From a checkpoint of a small CTC image transcriber.
Model: norm layernorm, moe top_k.
Data: trained on numbers of one to four digits printed on busy colour backdrops, 295000 training examples, 4.5 epochs.
Rows from block 2, named by matrix and row number. Each number is 200 + 30 x the weight over its row's rms, rounded and kept within 0 to 999. All counts start at 0.
# fc2: token-mixing MLP down (model.blocks.2.mixer.f.fc2.weight, 64x160), inputs 80-159
fc2.0,220,209,178,186,180,230,205,268,125,196,166,216,225,198,194,200,194,231,177,227,150,207,231,220,242,223,210,207,186,227,182,171,170,299,204,196,202,208,196,178,202,165,201,137,189,258,225,150,212,204,241,175,244,218,146,227,247,225,202,177,185,195,208,193,168,215,255,202,222,200,171,225,250,214,224,223,167,235,128,158
fc2.1,180,171,235,192,170,219,181,196,204,247,199,152,203,209,241,205,163,291,196,169,138,204,221,219,188,212,221,256,182,175,208,156,219,207,184,177,225,197,165,263,239,212,161,182,202,180,234,248,176,186,174,197,180,161,185,192,190,213,169,160,205,204,210,217,183,193,248,168,214,183,234,192,211,217,241,212,206,248,197,236
fc2.2,205,194,232,158,192,154,223,208,200,237,200,123,205,230,238,199,188,203,173,165,166,208,180,157,208,242,175,190,196,166,219,204,191,190,228,169,203,224,227,198,240,220,176,195,238,176,212,200,204,159,234,191,191,203,140,194,166,156,180,169,215,149,160,145,208,230,192,191,166,180,272,167,167,188,166,210,182,182,182,208
fc2.3,155,244,194,197,190,227,207,161,232,161,211,177,201,186,189,191,188,195,216,216,201,245,175,221,175,200,185,270,224,231,171,174,216,120,193,161,196,232,188,161,176,175,275,177,202,80,195,181,207,200,207,206,201,207,241,224,216,200,233,213,205,197,226,204,212,180,176,204,206,196,206,224,177,201,181,239,186,187,175,224
fc2.4,211,165,212,229,237,267,140,215,184,190,227,254,227,247,182,202,198,174,157,196,179,222,204,231,215,206,272,191,236,206,180,208,192,194,206,191,241,229,205,151,213,203,228,169,195,213,206,194,220,224,203,151,201,197,192,164,187,250,164,185,253,213,228,190,196,167,124,155,222,223,236,192,188,214,130,248,206,165,218,201
fc2.5,214,206,186,198,197,172,218,203,201,204,191,204,170,187,187,251,190,245,194,197,235,216,208,178,184,196,206,191,214,192,188,169,232,223,245,173,265,239,200,234,224,207,214,220,218,238,201,222,226,189,236,242,168,149,209,143,168,156,268,200,199,182,191,134,162,162,206,182,223,183,150,255,238,171,198,191,193,214,201,215
fc2.6,227,219,247,161,259,126,177,217,198,213,197,216,238,225,173,210,202,221,194,212,229,201,212,176,216,161,203,189,197,200,221,200,233,221,176,217,193,202,198,151,188,167,241,213,211,143,185,204,169,219,233,199,195,208,285,143,188,201,226,226,246,205,180,188,255,245,215,212,192,173,186,269,231,199,193,198,215,161,153,140
fc2.7,158,232,201,190,225,182,192,165,230,224,247,182,163,152,237,216,160,156,216,225,209,182,197,216,232,162,207,207,207,222,172,168,264,189,194,174,142,234,211,223,196,159,230,235,181,191,251,246,228,222,219,183,198,248,210,226,218,213,213,197,239,251,215,243,251,176,165,191,201,238,173,191,163,286,221,153,218,196,203,216
fc2.8,185,205,222,168,185,166,213,153,242,250,202,183,224,189,196,203,154,221,182,253,215,162,162,196,162,219,240,125,210,223,114,249,211,132,221,202,192,186,186,226,163,190,151,191,225,192,194,172,201,231,180,200,165,208,253,247,224,224,203,214,176,182,194,197,241,171,179,250,204,221,197,104,198,181,186,159,198,227,209,175
fc2.9,168,190,159,198,184,177,214,190,182,160,159,205,222,219,205,270,143,190,162,187,185,175,244,205,181,214,236,203,219,236,178,212,208,195,190,243,157,194,238,170,206,284,166,197,204,199,208,149,184,224,215,248,168,216,212,188,201,198,154,149,171,248,193,195,200,143,213,177,205,238,220,199,181,143,138,162,178,111,171,226
fc2.10,238,136,182,185,196,226,159,239,176,203,202,143,193,242,188,231,165,226,243,147,204,261,216,197,229,208,235,231,218,188,203,178,191,169,145,187,183,246,190,198,222,168,221,190,200,195,170,259,207,180,178,182,200,221,139,180,204,211,193,185,174,203,265,236,185,257,182,209,241,150,195,254,247,241,182,173,257,180,212,163
fc2.11,227,162,200,192,196,146,182,223,257,195,226,217,176,177,205,223,198,202,170,190,149,226,171,201,229,202,213,166,180,229,187,205,138,187,203,200,178,222,231,232,225,199,163,181,204,193,176,178,196,257,224,229,208,234,177,163,183,249,207,203,212,192,233,232,193,223,245,237,159,210,193,156,177,201,192,171,214,177,142,158
fc2.12,114,211,197,211,184,208,217,230,183,213,157,178,191,171,176,191,179,189,229,224,219,208,179,197,215,209,202,246,183,208,207,209,220,213,206,214,224,209,194,220,223,183,204,141,218,116,297,178,200,193,171,223,166,179,179,185,206,182,251,235,179,219,176,204,190,167,208,241,212,169,172,193,225,210,208,199,183,235,205,188
fc2.13,195,202,169,195,188,193,227,219,196,155,205,163,207,180,233,279,229,227,272,206,237,240,186,179,189,211,253,120,234,164,166,204,159,199,227,140,146,233,249,160,204,183,152,167,222,196,177,247,226,142,178,190,226,190,182,187,226,211,176,196,190,221,187,231,216,193,161,219,229,153,201,205,175,230,178,179,206,175,233,149
fc2.14,169,259,202,143,219,144,201,210,190,252,244,203,196,130,217,226,163,161,207,219,195,218,163,208,154,226,277,271,231,171,189,140,193,166,223,207,186,166,191,201,202,242,133,179,238,165,201,189,221,194,176,203,207,217,213,196,266,197,202,203,206,178,159,234,172,172,228,211,183,194,209,223,222,177,200,206,204,209,187,247
fc2.15,242,214,235,200,194,232,220,185,237,172,228,217,190,212,185,164,198,229,248,155,135,237,186,231,221,240,216,184,169,209,229,224,222,162,244,177,177,236,254,228,205,226,160,207,237,210,171,238,223,177,208,176,158,185,241,176,157,216,183,206,177,181,252,210,273,209,210,244,182,172,232,254,182,295,208,219,231,251,170,231
fc2.16,159,172,208,177,158,182,193,170,193,228,191,240,213,181,232,213,205,212,200,167,225,237,166,198,233,227,214,164,218,194,243,203,206,157,177,219,201,218,231,232,208,194,150,204,141,126,281,174,216,188,187,212,216,206,183,194,154,229,173,212,218,174,213,223,210,153,221,179,239,201,205,183,212,263,251,213,236,194,152,176
fc2.17,248,156,199,210,243,209,212,203,201,154,154,219,221,247,175,137,231,190,253,228,167,209,199,194,166,270,219,206,206,243,213,185,221,169,180,238,219,220,228,196,193,218,167,227,160,218,152,177,175,210,196,213,205,209,195,203,224,210,228,175,213,205,181,214,214,190,205,226,200,223,175,215,238,216,154,233,176,193,159,183
fc2.18,212,198,212,145,221,186,167,219,198,231,188,157,263,191,208,209,205,193,179,188,215,132,205,212,221,190,204,188,201,238,188,218,168,194,205,147,183,252,187,247,216,244,112,190,237,235,178,215,186,206,196,154,208,174,212,188,207,175,225,213,186,196,182,140,207,232,159,210,223,261,183,200,212,199,213,218,142,213,132,226
fc2.19,266,238,194,188,205,215,211,214,173,181,197,166,195,168,164,201,198,226,237,203,168,193,218,164,195,186,223,237,215,234,161,141,234,194,192,195,243,268,118,227,186,187,201,182,193,202,154,196,168,194,157,256,141,222,166,165,219,152,174,187,128,204,209,217,192,159,212,238,203,217,150,225,254,213,214,228,216,184,226,222
fc2.20,237,253,212,232,215,180,242,191,266,255,236,154,205,241,177,253,214,251,212,177,221,141,190,218,160,256,233,246,230,211,198,153,183,173,179,164,222,211,169,153,140,172,151,185,203,183,185,211,218,206,182,157,243,168,173,199,212,196,261,162,244,194,182,173,227,193,177,149,185,223,129,212,210,183,210,223,212,241,206,186
fc2.21,214,226,210,206,234,175,261,174,174,193,207,212,206,170,202,213,190,232,168,231,197,223,226,197,179,209,209,243,169,149,191,257,212,174,201,215,221,196,260,222,262,209,242,216,200,179,277,180,252,233,271,227,235,169,147,245,231,207,224,265,209,197,240,206,204,221,205,134,209,193,188,165,176,182,155,193,180,213,206,189
fc2.22,186,209,251,208,224,150,181,194,136,238,138,155,205,188,168,230,183,127,177,204,151,262,183,190,229,183,261,182,210,223,187,200,222,218,189,181,241,237,152,193,199,131,238,195,219,239,162,147,216,201,211,226,185,262,195,225,209,208,202,252,147,181,218,230,213,198,182,195,228,223,192,169,143,238,151,201,162,166,209,206
fc2.23,144,206,192,262,181,157,206,220,228,163,272,221,225,179,240,192,166,183,204,225,241,220,164,175,142,206,242,188,191,155,194,218,224,208,183,233,204,253,193,202,138,228,248,230,238,199,214,213,242,182,173,231,226,202,166,185,200,213,195,214,248,147,233,203,204,176,194,180,223,197,175,201,197,265,161,168,192,158,184,226
fc2.24,190,197,219,186,180,209,172,180,179,196,240,192,211,237,301,207,195,221,158,147,174,191,218,239,163,212,151,194,209,195,156,148,181,179,186,233,207,233,195,215,137,250,214,232,154,170,171,190,167,187,182,202,167,230,256,229,242,215,159,173,185,157,186,233,252,171,162,186,200,203,243,221,183,199,181,167,260,200,222,206
fc2.25,230,222,223,251,237,191,238,129,196,249,213,164,249,222,274,196,216,232,238,143,189,176,203,198,170,216,205,182,196,165,252,205,188,183,190,173,193,223,231,200,256,178,190,185,201,152,175,220,202,205,157,175,183,192,273,221,162,187,192,176,239,153,193,175,208,251,183,200,179,170,185,195,158,186,229,235,198,160,216,194
fc2.26,173,219,212,235,162,145,225,197,201,242,200,206,137,206,215,198,192,151,189,225,235,235,144,249,221,226,191,212,185,242,242,214,150,204,226,222,175,207,220,250,206,201,205,235,240,210,157,228,227,167,247,232,188,164,178,216,207,234,217,221,184,209,252,167,200,123,201,225,196,202,204,192,169,189,209,205,198,167,195,181
fc2.27,191,217,189,220,250,222,214,244,222,225,181,137,193,149,218,209,176,199,209,175,227,197,183,227,213,259,241,210,192,127,202,191,193,215,191,220,197,215,179,205,278,202,215,200,237,208,187,209,159,215,185,225,169,205,208,225,187,231,179,168,259,199,219,217,149,183,193,170,285,199,209,224,228,195,234,182,203,201,269,152
fc2.28,191,201,261,211,241,242,199,169,177,238,193,169,254,170,207,155,210,224,199,215,210,224,147,194,219,199,211,206,178,253,201,182,204,168,197,226,199,219,184,223,244,157,214,166,162,195,190,179,160,127,184,207,158,236,241,203,238,209,193,223,245,220,244,243,180,196,225,220,254,143,185,164,194,218,232,211,193,170,160,163
fc2.29,183,237,220,220,209,217,219,197,175,172,187,216,194,188,206,180,126,215,244,201,250,251,148,167,229,223,204,184,199,223,113,216,218,242,180,152,204,218,177,220,104,180,175,171,207,202,159,223,153,197,217,223,193,176,209,221,186,180,174,168,238,238,240,244,206,244,218,161,244,221,166,191,223,203,232,156,122,231,191,173
fc2.30,213,165,157,148,192,252,207,118,207,153,178,188,159,189,199,213,196,277,263,201,161,250,193,180,188,194,188,180,203,179,217,147,236,166,230,196,215,189,221,168,194,222,209,207,167,278,233,213,176,185,179,210,144,167,206,194,185,186,165,186,213,181,169,162,177,156,194,185,157,218,197,246,151,158,182,201,233,193,202,231
fc2.31,217,152,180,203,225,185,219,203,207,196,186,215,225,195,215,242,224,191,157,145,244,231,182,216,223,242,265,199,211,176,202,246,215,196,192,193,190,211,210,208,179,197,202,133,169,197,213,186,240,211,185,260,177,137,211,209,194,206,139,146,207,166,227,194,224,249,215,239,173,158,167,157,173,181,207,157,234,247,265,206
fc2.32,215,171,153,237,174,174,210,151,161,194,198,308,207,211,227,179,193,158,277,157,218,174,210,206,173,245,241,180,180,222,196,204,199,177,182,189,197,212,214,171,191,191,214,197,218,257,180,207,212,253,235,244,167,207,267,169,184,177,217,139,213,210,190,222,164,157,218,158,189,219,149,206,236,197,168,194,212,217,187,244
fc2.33,193,226,260,198,172,126,206,249,233,212,169,198,180,170,213,197,217,268,249,182,218,244,177,134,207,147,214,79,247,215,224,234,199,186,205,189,216,189,238,200,183,182,181,198,217,199,202,211,175,241,233,211,177,238,184,169,248,204,259,222,182,228,205,215,194,234,222,198,237,258,161,186,160,283,142,188,169,176,220,198
fc2.34,183,214,236,195,263,222,213,193,207,199,192,228,239,190,163,228,202,200,191,176,196,186,256,159,222,137,235,208,186,208,194,219,211,133,213,190,246,177,212,198,220,159,154,164,232,213,176,213,162,258,203,153,189,180,213,204,229,213,216,178,200,167,217,119,209,179,194,180,182,204,204,208,180,165,176,154,199,208,178,192
fc2.35,207,189,236,189,160,229,244,221,195,198,202,273,236,231,165,243,175,193,157,170,169,222,217,216,231,236,203,191,183,174,192,218,142,195,186,177,211,160,200,219,211,225,241,215,190,225,229,225,238,173,181,177,223,170,162,164,192,169,250,190,187,228,204,196,213,191,221,157,228,205,202,241,231,225,182,211,187,190,201,207
fc2.36,244,192,224,153,221,203,244,206,208,166,179,170,231,238,207,187,217,176,134,170,184,230,213,191,124,217,209,220,243,182,222,212,160,230,163,184,250,204,177,159,274,198,224,189,200,226,229,228,217,213,177,221,212,173,183,178,229,195,262,204,184,167,232,182,204,223,231,175,178,192,168,254,208,180,192,221,247,198,189,217
fc2.37,174,205,193,199,193,249,172,202,190,223,253,139,212,191,210,171,204,210,205,190,209,177,203,222,160,177,269,263,196,204,169,196,268,187,265,212,211,194,211,163,198,225,208,154,233,201,175,199,239,185,187,172,245,245,202,104,193,185,208,215,244,165,196,185,166,128,207,142,193,192,197,242,178,255,185,230,198,231,204,200
fc2.38,262,220,202,225,198,202,210,154,182,210,206,178,249,277,188,225,276,214,185,195,203,152,212,148,177,209,263,185,161,207,166,247,222,167,252,159,264,195,260,218,257,180,193,174,162,177,184,150,209,197,163,182,212,202,169,177,184,181,198,174,206,210,197,220,192,211,203,184,184,185,212,194,173,189,227,228,219,258,176,224
fc2.39,198,208,200,189,206,200,235,195,158,176,236,151,182,142,216,168,216,186,217,201,193,192,166,210,189,175,223,173,205,192,237,164,238,181,196,220,200,223,198,164,149,182,163,214,208,165,187,171,158,254,157,168,209,160,195,190,229,210,223,140,210,173,148,197,183,178,174,215,234,182,204,179,202,158,137,188,171,234,211,265
fc2.40,150,154,238,189,169,228,182,167,156,169,188,237,196,177,158,186,170,233,195,170,187,233,186,215,221,198,204,199,241,204,190,227,219,178,200,200,187,144,187,232,198,182,237,204,142,212,191,145,218,230,195,227,184,210,169,140,128,166,144,205,194,178,171,207,183,240,155,208,186,185,149,125,132,189,212,255,205,167,172,218
fc2.41,126,227,203,198,197,131,127,194,201,188,157,227,245,235,200,176,187,186,149,241,208,174,158,184,176,257,186,158,188,211,229,177,201,154,171,203,240,205,250,223,234,238,149,188,195,134,239,205,236,231,160,206,190,187,190,163,291,209,231,197,205,198,179,281,198,196,238,215,216,184,240,192,244,229,210,253,198,211,229,167
fc2.42,154,275,158,165,235,247,210,203,201,229,178,219,187,218,190,214,185,191,197,299,198,195,202,177,171,191,210,222,219,225,243,196,163,220,201,232,194,196,192,192,163,234,177,228,141,170,217,229,236,147,193,171,207,230,207,271,234,159,249,174,188,240,182,259,238,211,144,198,183,166,196,206,186,216,205,242,187,215,187,204
fc2.43,262,193,182,192,225,238,170,169,125,249,218,184,218,189,262,193,234,226,185,198,221,173,187,279,171,205,179,139,166,177,276,221,149,213,209,260,183,214,202,229,231,202,171,149,217,209,190,158,260,200,201,178,200,193,185,210,251,221,218,169,182,159,187,223,169,210,150,214,153,223,215,125,194,205,229,222,212,181,180,214
fc2.44,165,234,175,227,159,166,252,163,214,156,204,181,200,198,182,168,221,168,220,211,192,157,203,209,194,171,218,206,224,225,199,196,204,246,179,175,230,187,104,182,197,185,220,181,251,202,191,225,207,241,130,178,179,224,239,217,214,265,227,235,161,200,179,182,198,162,201,179,218,197,195,158,153,223,203,189,223,250,183,215
fc2.45,227,216,205,199,211,208,189,219,264,199,205,143,218,174,201,230,183,229,168,256,198,159,215,222,226,174,198,254,156,215,212,209,159,213,209,176,238,198,232,207,158,152,218,191,170,178,175,236,180,151,205,173,180,214,252,251,216,197,113,202,244,158,210,204,229,206,199,199,214,179,239,246,161,134,219,248,198,161,192,120
fc2.46,221,132,208,186,242,186,205,186,168,209,167,182,189,204,223,207,231,216,180,193,232,142,232,202,168,201,236,236,175,275,216,164,216,230,183,231,209,171,176,215,176,194,166,192,219,206,207,166,207,189,162,209,229,210,202,173,171,200,211,196,189,186,172,226,211,171,174,202,201,184,146,222,220,190,245,265,252,215,166,237
fc2.47,205,161,192,128,205,187,223,211,189,171,191,215,230,188,254,193,185,179,173,182,215,161,219,223,208,195,219,207,209,218,184,133,213,251,215,186,216,196,194,201,191,209,169,184,232,182,174,135,209,184,142,203,190,191,220,255,209,203,202,215,197,192,190,214,197,179,172,222,226,208,212,191,137,153,161,191,265,168,165,210
fc2.48,254,200,194,211,217,211,191,142,129,220,210,185,225,131,230,243,185,230,162,209,260,146,188,222,203,165,179,204,182,207,208,224,240,199,231,245,205,240,214,219,224,211,221,223,231,210,221,148,256,177,203,174,255,253,193,205,201,238,195,197,217,185,253,242,192,206,179,186,215,248,213,205,177,195,187,205,171,170,188,205
fc2.49,120,220,244,198,200,178,191,264,194,146,211,198,185,229,187,225,198,196,197,262,168,195,215,185,240,186,199,197,185,236,180,213,207,212,221,178,176,170,228,166,218,181,163,167,218,216,166,185,231,193,204,201,225,212,214,203,241,215,209,159,242,239,203,207,191,245,175,197,202,237,229,202,160,158,278,223,202,190,153,218
fc2.50,202,156,207,229,156,191,183,188,154,194,244,193,209,185,184,220,254,233,192,177,134,171,190,198,149,205,242,249,147,198,207,220,189,204,179,207,240,194,221,224,224,245,213,211,200,230,165,211,143,196,178,268,202,219,204,171,161,186,224,231,217,186,197,259,204,239,247,171,211,173,178,271,168,186,255,218,221,140,233,208
fc2.51,186,219,179,174,186,164,194,193,188,134,214,208,215,183,246,177,205,197,200,240,251,176,183,241,163,224,216,173,231,171,221,246,207,166,171,187,238,246,145,143,175,231,160,230,195,212,214,180,233,200,189,208,200,197,237,168,212,209,202,185,253,278,173,206,192,206,212,206,214,220,166,231,215,209,215,254,200,242,189,213
fc2.52,236,178,195,243,197,211,212,181,214,227,215,154,202,158,241,202,176,213,137,187,178,215,222,237,194,215,220,181,192,227,162,192,226,157,183,220,205,171,238,211,145,231,244,201,241,168,193,209,196,221,184,237,154,218,153,206,189,158,160,236,228,146,169,220,179,165,236,185,194,224,248,136,186,227,167,220,240,204,182,216
fc2.53,208,210,226,229,235,212,199,193,184,202,190,236,165,213,199,143,208,251,237,210,175,197,219,198,118,198,193,194,209,219,176,199,174,174,208,167,243,213,205,217,217,203,186,185,193,192,245,219,185,191,196,258,259,250,166,213,242,196,234,232,183,203,244,207,205,243,175,191,129,170,152,155,220,166,207,175,200,191,185,157
fc2.54,254,185,152,138,196,182,214,217,177,190,174,163,248,192,139,184,202,167,245,162,190,180,184,185,194,224,234,156,140,157,214,208,188,218,201,203,216,160,269,202,221,179,174,218,171,255,239,202,190,181,263,156,176,184,239,207,197,201,151,190,191,208,191,192,235,220,215,223,213,197,215,223,266,182,211,175,222,247,218,176
fc2.55,187,246,229,169,210,179,207,211,227,195,179,166,186,170,204,207,188,177,229,199,149,234,185,163,224,179,210,130,226,193,207,186,159,209,188,198,150,199,249,225,128,201,231,250,165,229,176,177,226,216,205,188,203,219,166,162,196,206,169,176,223,221,226,196,264,179,218,203,234,173,161,241,168,195,161,163,188,213,191,205
fc2.56,214,216,192,141,230,216,184,181,183,219,175,207,170,168,196,192,248,236,194,179,217,217,195,152,180,213,188,191,179,253,191,248,157,259,182,182,185,205,219,212,240,215,232,187,179,248,195,229,217,169,216,266,234,210,251,235,202,221,242,218,218,236,190,192,253,190,193,241,155,208,208,201,209,200,260,197,145,111,207,165
fc2.57,149,160,204,206,174,243,230,173,159,173,216,188,215,274,152,193,206,164,194,245,241,206,231,145,178,247,229,123,151,234,229,228,198,199,183,221,192,187,143,216,193,199,223,255,170,192,176,242,166,205,225,210,244,198,192,184,172,158,173,223,227,199,198,227,232,196,190,189,221,155,218,204,234,170,198,182,202,256,210,192
fc2.58,185,207,217,121,240,213,238,204,202,164,205,201,206,241,186,204,187,179,204,178,201,224,248,169,255,184,241,180,205,215,157,187,199,159,240,270,260,234,212,205,171,208,181,223,200,168,208,197,248,205,225,226,220,196,185,161,208,172,211,200,166,196,203,205,188,234,147,157,211,201,155,146,202,184,188,185,230,238,145,244
fc2.59,199,190,238,195,253,222,179,187,294,188,165,213,253,200,167,205,170,222,227,159,168,219,218,231,205,203,211,107,216,190,162,193,225,251,173,191,254,205,219,214,171,250,139,187,260,171,209,229,197,177,192,191,211,208,238,144,187,266,148,205,227,205,188,199,242,183,242,192,210,232,238,137,214,204,159,190,203,155,183,199
fc2.60,212,156,177,183,229,178,254,199,164,241,174,196,173,215,219,210,183,176,210,134,186,193,203,197,211,217,222,188,273,228,190,166,173,177,231,194,232,196,132,189,212,159,200,250,133,189,161,212,124,215,198,167,196,196,173,187,173,196,235,198,215,223,217,240,194,226,211,243,258,187,205,202,245,214,261,228,217,248,196,166
fc2.61,262,200,206,255,230,178,175,201,251,220,164,225,187,185,147,178,232,232,204,231,215,217,195,228,181,226,204,158,200,146,186,169,273,155,157,228,234,191,182,226,255,222,218,176,177,188,202,184,187,184,203,195,171,155,186,181,188,214,193,237,160,203,212,256,228,203,260,181,205,236,167,134,267,187,230,205,229,220,182,245
fc2.62,219,249,219,229,205,191,121,128,205,232,146,190,206,168,171,178,192,229,216,196,147,192,191,238,185,155,190,198,250,178,213,185,212,106,218,224,232,121,222,204,209,207,197,226,175,210,195,153,182,228,163,161,208,255,155,229,248,189,191,181,234,210,166,224,200,233,209,145,205,199,173,191,187,199,184,205,187,216,171,188
fc2.63,275,217,188,216,210,170,205,234,213,220,151,193,204,213,218,219,235,256,188,138,187,200,223,202,167,203,210,256,208,144,178,216,233,139,190,164,242,195,205,252,211,191,250,211,206,199,140,224,190,174,141,239,182,180,213,199,203,192,264,149,202,142,156,183,234,183,220,204,170,214,149,217,144,205,156,152,231,202,207,241